From a checkpoint of a small sound classifier: muon at rate 0.0044.
Rows from block 2 of a small sound classifier, named by matrix and row number. Rows with one number belong to one channel. Each number is 500 + 25 x the weight over its row's rms, rounded and kept within 0 to 999. All counts start at 0. Numbers have three digits each.
After each channel's rows are labels from the 100 clips, of 14848, where the channel reaches its highest value: "responds to" is what is common among them; "peak on" is the class under the peak. Only what is clearly more common there than usual is listed. The data: phrases spoken by 400 fixed synthetic voices.
# convs1: first pointwise conv (model.blocks.2.convs.1.weight, 240x192x1), inputs 0-95
# convs3: second pointwise conv (model.blocks.2.convs.3.weight, 240x240x1, transposed), outputs 0-79

convs1.53:476500471515500487500500513500500520500505499527419500535500534500470483500536500519421500455487466500522546500535500485479500540446535541500468483434500469500523491500500554514500500478470484474500500500500500533500508500500500545465531500500500520546440500500500500500500459500444500474
convs3.53:500471458472461519538500545500521500500464500490500500467476500500500500500500487500500500500500463500500480500465500500500466500500500528500500541500500500486516437500456500557546500461500500521500500500569500434500454500500500511425550484
responds to: pink noise; white noise
peak on: /t/

convs1.1:537500500500491500500500534457522462500500478478500488500500540517500542500500500500500512500500500551542515500518500500486500500500562552524500500444546481485500500489500500460522500500500447500500531500533525500528500500476500500484450483500500500500522500513477478500490497570528500500
convs3.1:500500500500480500500500500500500531500500532572500523500523500464500457445500500470500500500435439500500471500500500500484500500500471500500500451500500500500544479427500500500500500500500460475500500518500500500471500500535500500500500500
responds to: reverberation
peak on: /t/

convs1.69:500473534455534500500500522515500533500500467511493500468449500500524500500500506500500462500500500500500500495500500471518470500500464461455520500500578500475538500500500480461477500500500536500567500500495560500470532458500500500500500500488500500500500519500500500535478541475500522500
convs3.69:466500500467460454490500525500508474475539514435458500500500500500528540512500500500535500500500500500478500500500500525500500500519500500523517500478500529487540501466470520520500469554500500529533483500473500537500516500525530500500456506
responds to: reverberation
peak on: /i/

convs1.118:460482500472500506500500500500553538500500500548500500500471567500500499535500470500473477500500516500511467500500500520500473535447500522500500500475500500462500482557459500515500527518465482471539523593500500500539500500450473518500528532461500500500500510500464446530500576524500523500
convs3.118:456487520538500530500500535500500465500551500500500500500500439484435500500534500500500500500542500500471500500500500556500514524531500512482494517442470542438466500500518500500500525554527468500459528500500500500535503487497453530500537500
responds to: rumble; mains hum
peak on: silence

convs1.12:500500519449500500479500500500519461540514500481526553512515500516500500500514500500546517500423500517487534591473465526545500500500500482500500557500500549509500500477500477500449528524500500446484500500500500474500500481500519500500500470458500521524500500447513500571500548487500552536
convs3.12:500519530525479500500515500531542500500485500500474500432500459478535500500479500547475478517484515500525488512527541477500500500512500533500488500432459500519500500500500500455464568470461478500469500500500500515471597500535524500550485528
responds to: /ɪ/; deep voice
peak on: /ɪ/

convs1.5:487473500482470554495500525526500500500480518535473531500491517500528472522516500500516500500474539500533528500444484500490500539513479559485546512471520500532514500500524500500500500500467503460479527500500471528500500500458500500500409526500468500540530500518500500477500500500481527485
convs3.5:500523520500500463500495523500500500500455500416542468500513468500500500533477534471500500527500465484500500500500467443500480500450481492526500500525460519500464500500549500521469476500523500455517500554484500500513500500500531523548532500
responds to: rumble
peak on: silence

convs1.78:500479510500500500500525474554538500500458474500500461465500500473477500500500452522482548500500515500523481525500500500500471500527564476500566500533500540500500500500475500500500500500554500517500500500500500494500500476441476500500500568500500500520510500500500500508506522461500500500
convs3.78:466468489493446500500474500518500440500528500500500434500500500524500500533525500500500527527363500500491479500485500500500500500469538456513474512500529500521534500500500445500543500500471500565500466500509458524500500500500524500500513495
responds to: reverberation
peak on: /t/

convs1.43:527465535500500469555500448481475500500500446519500500500500509500500500500500569500500500500500500500531459479541500514500524568500500500451474488500477500489500473500526538500500500474521541477549534500464522486470469529500525500525473520500526517500500500500500500500462500500500500458
convs3.43:500473500500485457500460465500500503500500527500500500500500462459452500518502515500500500500527475500531500500487500531500495459486520500420500500500500506500546500500500453546500471500537500500500500500464433477517500500500476530500500554
responds to: rumble
peak on: silence

convs1.123:469455530453500500573500500500468500500539500527500500523500483500487500500500500500461500588500500500500491500512500512476491500500500470500500522541449474537521500500465500500500500479516507505479450500500488500500488472489474500513557500500500500500500500500479500500500542500483458500
convs3.123:472500500527500500555500500514500500500478500533509500500486500500483500521483500500484500500537514528500500500500500471500454500517480554400500500500433500500546500537500500500424529492536500482500527500476467464524500500518500500500500541
responds to: deep voice; /aɪ/
peak on: /aɪ/; /æ/

convs1.166:500500500495541500529477500500500498500581528500509530500443517500500546500500500475468500500468500520543455500500500500469516488528500500500528500484500544500529476500456500624500524500500500481473478500500538500500500500535530463534473500500527481470452508500478500538500523500472475468
convs3.166:471500500545447500473500500457504471519500451522500538498500500525480556500540500528499527500500500484472544460500487500522522500512448500485500500500500487478500533500538492500500500462499500436500525452500500474500525490569500519481500529
responds to: /i/; low voice
peak on: /i/

convs1.72:500500547500480546489478488500500476500450500500500500500513500557500500500500481500597503500455462500500469500487500515521534532500500454528458519500568500458475500500483500465500523500500472500500562500500500530538500513484494539500517539500475500500500500500500510500500472500500500500
convs3.72:530526462460397557526537500500500500556455530547475500500483502548500500476443565500418528500557471541496456483520500481500500467500524500500432536500466500500500451458500500500500473531500500521534500519469500500500479519517500500500500500
responds to: reverberation; white noise
peak on: /k/

convs1.204:500500500500508470427500500500469523500500530500500500461447534484500400500500485469446500485453500508500500500500500531518500533563500500500514500500500500500481500500500475500514500489533500500453457500532547487511500526500523500500521500395440520532483500476478500500478500500500500515
convs3.204:500525500526500500515500516470562500500500495500500500476500500436500494349464500500500530500500520500500500500500457500512500538535533488530489500500486500515500536534520500500484492500463500500500500500470537465500512500474500500500500469
responds to: /i/; /ɝ/; high voice
peak on: /i/; /ɝ/

convs1.224:492536526481500449446527500500500522513526493445477437533531500542500500500500479462485547464500522516491544500500500525500520500467500520536500500500505500452500445462500527500541500500480534538478501500500500500500475500500500453500486515500532463500500500481500500528500500484500518512
convs3.224:500534472539479500500483488523540465538534500500500500565500530500531468500500500500500526536533500545456465500500500500482465520527504500463500538500500466500500481500550500500547500500524500523500477445445460505500500517500527521489473446
responds to: high voice; reverberation; /ɛ/
peak on: /ɛ/

convs1.7:452527500500500500500500500500500474500478500536522550500500500521472476500460528500541531552500500527500467420500500527541500500463549510500469452500500521500514500500500500500500448500500500442483500474500488500500500522461511500500502500500500515500487463500500500482455500500472500500
convs3.7:510500435500500468500500500500500529500500551528491533500460474478516488500530500500500500500531500500500476466387500500500500479500528548525500500463500583575500500522489500473461470500500511500484500500500536468500500500500479562461500473
responds to: high voice
peak on: /n/

convs1.146:500500530500500500500500500483500534500500453500539500431500500478487500513500552500500500525500483465500480500500500453500552539458500500440527500500500500500567500500482500500553533572500518500475564500500447452500500460534517500500500500500462500500510519486534500534493526536500500500
convs3.146:500560500500482462485512569511500500532477500440500500500500545500500500493528573500500557500500463500500500480490500500475500500480467518543500575500500526500500500514500504500500500481457500516500470475500500500500500500500500505521474481
responds to: deep voice
peak on: /ɛ/

convs1.0:500471500478539500500500519488500500567500534500542500540563500500538534500500540457435460478554430452500500500500500500500483518492500500500500500500527479500510500500499500482500461537538500453515475500490500533534500481500479531537459528463500524481455535500518500452553500500500539500
convs3.0:526500471500500500468514408500500500481474465539483500531532540500536532525500500552529500544500459500500500515515432444517467500524500537453500500478549500500500525530483500503500500472500500500547500500500500500437500464500462533500501500
responds to: child-like voice
peak on: /ɑ/

convs1.235:558500473500519474467480523482442534500521500500547452538530540500516500513500455509500500500500500514525507471467500522500540500513504500476514474528558481500500500500500500515468500466491456527500551465552500500500500528500437474533488474527500500500484500500548500479522464468500500479
convs3.235:459520500514500500500500500500500548515475466500500500500460500500500500480463479516523580500482544500500500488500524516542486500560559500460500500500490500500500488533500510500500509500500500490466500500534500520486500463500500500500523479
responds to: high voice
peak on: /eɪ/

convs1.52:483500555500483463575500500547526500500444459500500500500481535542500500529500500480500500500500500500476470465520462500500467529500500523500500483500500482478500499528500500500500522473531500500500538500510580500500500519459500535550547474427542432500500542500500500515500500500471500500
convs3.52:500500500500475535568507512436500535518500500477520538500529500540500523521449500500500500500479512477532500509527457500500500473474459541534500458504527500450457500500441539500478519538536500500477500525522473500500500500493472500500481500
responds to: child-like voice
peak on: /ɑ/

convs1.155:533500500447500494500500472500500500473500515488500480500500427455500500557526500500537426500500500579478500560482506455500482500500500471500500543500500500494438500500500500464553500483548500500500431500555500523475470500500500500500466527500476464500500500500500450500551527476556500476
convs3.155:500500536500465500500500500500500543500500537500500474460468500500500440554500455500500500500500500500500500500500538543484528500500500505500545523500535525500500500500500520500500469468511461491463476562500500500573522500538541509500500500
responds to: pink noise
peak on: silence

convs1.157:482500480568500548500500536500500500530500500546479500500489500526500525500500482500500500500500500500534524512500480544500500500500500500470476506500471563500500500500516578446500500500467530500500487478470448563500500470535500500500480500515542478500473464517460492523435520500500538500
convs3.157:500475500500546484543500537500500512493500487471500472483500500500500500448427500500500543469510521514511492500466531525500522500514487500500461457500500488500500487513455500500500460482500500500528538500494516500500500500433500500473500500
responds to: high voice
peak on: /i/; /eɪ/

convs1.21:500471466569500500500500500500478526469542456531564500500533469500500500517526500514519524519514572545521455500547463500500500500539491474500500500500518500520500500463534526549486470500500480500500500500500536517523473500436500468500500500459500500500467500500457500511537500500500500500
convs3.21:500500524500491500474500474500475513431489468511531500473500500517500500533519500500500462522500500500500492455480519483540500500500452481500545500519500500490500528500501491522531468500500398476500500500500460471449519500500500511500474500
responds to: /s/; child-like voice
peak on: /s/

convs1.121:455480524500544531461500463500543500500500500498500466484500477500500520518500500500476500500500500522500500500488500500500535500500557540500500500500500500500523460516500500500500500531522500523513494546529500500500472500500500500489500561500490500517484488500488526529500500500500500500
convs3.121:500500500521418471500500472522528545500500475500551500500500500561500494500500528476547458500491500500482500517500500469500526500510474500500510500500475500521482500518488500556500500529500500528500500500500550500500500500500541500500500500
responds to: /ɪ/
peak on: /ɪ/

convs1.198:500530500505500454477522500500461500480453500512500500531500500516549539458500500500500500500546477470500518500500527473500525526480495500500500500545483500529509492561552466528500500519500515500500500500500535500478500500480500447500466500500489500486509446449523500500500539500500500500
convs3.198:500500482463518514500500500500551552500568500468516481500483500542500509549500484518500500483500511500458500479475500487500482426500551500500473460500500481522531494515500464509500500500500483500500447535500488500526500500515500500474465511
responds to: pink noise; white noise
peak on: /t/

convs1.25:500479553490532500500500500500500500500500481537522553539500500487476500500500500519456532500489500500542533473500500464545511500500509500500482500506487529549474518500500540500500427500496500450478500533500469443468526500500500475500520500500445529500500455476461500500500500500473489471
convs3.25:519500447487491500500500500500453524500500551462500544567500521500500500480519509466469500502500442493500500500477540500472500500500500513500500500500540500500515500500500523475456506500500518519523560500519512500440500536528509500500460500
responds to: high voice
peak on: /ɑ/; /æ/

convs1.120:450500473459487500552500500500515547495500472500500516487500500521500537567479500500500500500500500493500500526500469479474500481468500500560525508500484477500500462454500544500541455539485490473500500500500482531468500500500544537500500500580500500500521522529500487517540500453533500500
convs3.120:500500442500500500471524467500500500500500458500475465447500500500500467466475500538500500500500476518500557500460500500542438533558533455500468500500500500500478525500451500447540500500476500514500557500500528500463500462500535500500488555
responds to: rumble
peak on: silence